Rows from block 6 of the encoder, named by matrix and row number. Each number is 128 + 24 x the weight over its row's rms, rounded and kept within 0 to 255. All counts start at 0. After the name is the row's rms in percent of the matrix's.
# convs0: expand pointwise conv (encoder.blocks.6.convs.0.weight, 576x96x1x1, standardized in use), inputs 0-95
convs0.257 165 [129  88 131  96 151 115 146 125 135 110 108 116 107 127 128  99 123  88 132 154  91  91 110 148 187 133 101 113 117 126 120 138 173 143 121 128 121 123 120 103 114 115 129 138 114 131 114 119 144 158 163  83 112 154 105 163 161 134 175 169  66 103  77 109 133 109 141 129 151 120 123 122 131 128 182 116  96 166 140 153 142 140 167 152  92 119  97 113 172 127 119 146 120 121 115 149]
convs0.258 117 [139 150 142 114 132 178 119 151 135 153 167 107 116 140 139 115 119  70 109 136 134 160 119 160 169 115 149 147 136 142 128 122 174 139 127  78 129 123 160 129 167 123 148 122 139 133 126  82 146 117 108 130 132 103 109  85 136 111 109  93  99 154 120 111 103 107  70 119 159 132  83 115 163 152 151 171 132 137 144 115 163 105 128 140 126  80  83  95 112 147 103 109 125 116 128 136]
convs0.259 138 [157 140 132 139 180 135 160 146 114 109 165 138  59  87 131  81 120 165 120 133 133 113 145  88 130 132 166 129 140 141 131 119 126 130 148 148 131 159 148 106 145 129 118 116 142 148 137 139 158 108 128 123 118 121 116 104 136  73 127  99 166 126 144  99 142 108 120 147 114 125 111 121 115 132 136 151 165 125 107 134 157 139 140 168 108 111  97  83 117  69 106 104  81  89 106 169]
convs0.260 079 [118 100 140 127 134  95 133 191 113  93 116 113 133 105 127 142 136  82 127 113 129 105  89 135 122  81 166 107 107 114 138 150 121 114 110 129 124  92 122 153 143 150 184 155 141 185 128 127 111  96 126 173 157  97  84 159 130 123 112 119 123 152  73 146 168 143 143 180 132  88 130 160 162 142 125 135 126 151 149 120 113 121 138 107 124 123 114 155 151 131  95 123 149 135 133 129]
convs0.261 150 [126 152 154 132 150  92 140 125 134 125 155 130 109 144 106 115 139 126 145 134 123 132 112 138 207 157 102 117 141 163 137 105 160  74 137 130 135 105 163 116 119 149 125 117 119  91  89 116 120 102 119 102 146  65 114 151 121 145 168 141 101 175 108 126 129  96 132 149 152 141 118 136  98 126 113 124 112 136 130 129 138 139 140 126  79  94 108 142 185 101 147 140  65 154 119 143]
convs0.262 104 [127 122 142 112 125 150 143 182 109 129 147 139 130 120 128 119 150 101 128 146  92 116 174  83 104  58 139 125 149 163 135 176 152 129 149 139 133 142 144  67 112  99 108 129 140 115 148 131 170 115 115 149  90 129  94 100 109 137 153 113 160 124 127 154 148 151 139 149 163 134 156 148 160 121  91 148 115 134 100 111 121 130 159 105 137 122  88 111  97  80 125 108 147 140 105 102]
convs0.263 093 [ 82 148 161 181 135 116 130 139 110 131 146 189  92 165 126 122 135 156 106  83 167 135 131 136 124 112 142 181 147 111 129 144 103 129 124 108 110 122 117 124 135 122 143 138 178 119 141 156 116 122 115 142 109 149 136 167 140 134 143 101  91  91 119 137 139 126 114 147 152  83 129 126 119 119  92 129 126 118  85  97 151 128  94 139 133 163 125 106 118 158 136  72 113  81 167 156]
convs0.264 082 [140  98 108 102 128 103 131 106 113 122 123 114 185 106 123 110 162 108 166 135 114  96  79 181 107 105 131 130 139 114 130 142 146 107 119  81 147 121 151 134 148 160 120 186 146 149 145  99 138  93 120  66 119 113 118 129 136 147 120 185 121 149 128 151 134 113 131 122 157 132  93 150 144 156 165 140 155 133 138 138 133 131 103 117 120 149 120 111 125 174 114  74  95 153 114 146]
convs0.265 135 [112 160 129 158 129 102 156 136 121 184 140 111 136 137  99  99 113 137 131 169  95 153 187 135  90 103 134 126 118 143 161 137 108 127 137 149 174 125 133  96 144  90 115 133 112 144 117 145 152 104 118 114 174 132 125 118 146 167 108 139 137  93 129 139 128 105 151 123 148  82 104 152 136 163  74 147 101 143 124 109 119 133 163 120 124 167 134 112 120  64 101 129  90 133 150 118]
convs0.266 152 [ 65  80 136 138 120 131 103 165 147 150 127 129 165 132 151 127 138 125 172 145  78 153 129 125 144 105 141 181 100 148 136 124 147 117  78 138 139  78  77 108 100 125 163 131  82 165 112 113 147 131 138  98 113 120 144 133 135 176 119 129 114 138 133 107  79 140 116 135 165 144 105 160 145 142 141 132 147 145 123 129 117 121  78 129 126 133 114 104 128 159 114 116 158 128 106 104]
convs0.267 100 [112 115 160 169 128 175 117 123 153 153 118 135 132  85 113 146 156 112 148 170 132  86 132 123 144  84 118 149 140 129  86  94 110 137 143 179 127 129 143 149 106 142 121 119 146 157 119 102 149 202 126 120 163 135 161 100 145 137 123 130 142 146 150 142 105 159 109 115 126 108 123 115 102  85 119 107 143 112 124 123 109 112  52 102 118 127 120  95 145 106 136  86 144 113 124 147]
convs0.268 099 [118  92 113 138  98 137  84 118 114 117 143 111  64 156 129 114 190 155  95 113 181  96 111 110  83 101 190 143 107 116 124 118 158 131 122 118 132 134 113 111 122 135 112 112 154 149 131 133 121 111 155 138 156 114 136 116 144 121 128 134 176 171 127 121 137 121  86 153 160 144 119 169 113 124 115 124 145 124 135 164 143 111 100 154  82 159 115  89 126 139 155 112 134 126 131 163]
convs0.269 151 [108 148 139  95 170 139 118 111 125 126 115 157 107  99 110  97  95 110 128 127 103 123 137 146 165 126 143 144 126 151 137 168 129 114 147 150 160 124 141 171 111 122 158 152 122 127 141  93 136 105 127 124  48 159 144 141 129 157 130 139  72  95  94 124 173 136  91 154 120 154  95 161 153 123 139 124  83 114 100 127 121 143 105 120 117 169 173 127 162 120  91 104 140 125 118 120]
convs0.270 121 [152 149 133 149 160 117 125 121 121 114 129 108 100 115 138 145 113 113 143 160 130 100 124 122 130 110 133  93 120 135 115 146 116  89 179 140 153 126 195 146 106 142 122 115  95  97 158  93 105  85 152 149 151 127 107  84 152 143  84 147 133  84  99 143 136 182 137 121 170 108 103 143 127 126 141 150 126 164 164  92 108 177 140 116 130 145 144 108 145 143  98 132 136 123 140  80]
convs0.271 075 [118 140 145 164 134 140 125 158 123 176 140 105 106  99 134 133 144 123  97 131  99 146 111 133 146  91 142 161 140 132 115 118 143 181 127  90 110 130 133 124 140 125 128 121 140 110 148 153 147 117  79 115 150  99 136 124 171 120  69 109 139 173 103 104 163 118  75 110 142 107 116  89 158 120 114 156 178 153 114 120 156 139 162 147 143  94 136  97 110 154  98 110 137  83 121 151]
convs0.272 084 [120 122 149 110 127 140  94  97 119 117 149 114  56 125 103 156 126 139 133 125 116 114 123 157 120 112 121 129 110 125 110  88 127 112 147  89 141 119 170 136 128 136 140 122 138 161 129 101 128 187  82 134 141 100  86 124 104 158  88  67 179 158 145 155 126 118 167 152 146 147 128 138 102  94 153 155  99  95 119 135 114 125 115 187  99 136 131 117 151 149 120 124 135 134 127 145]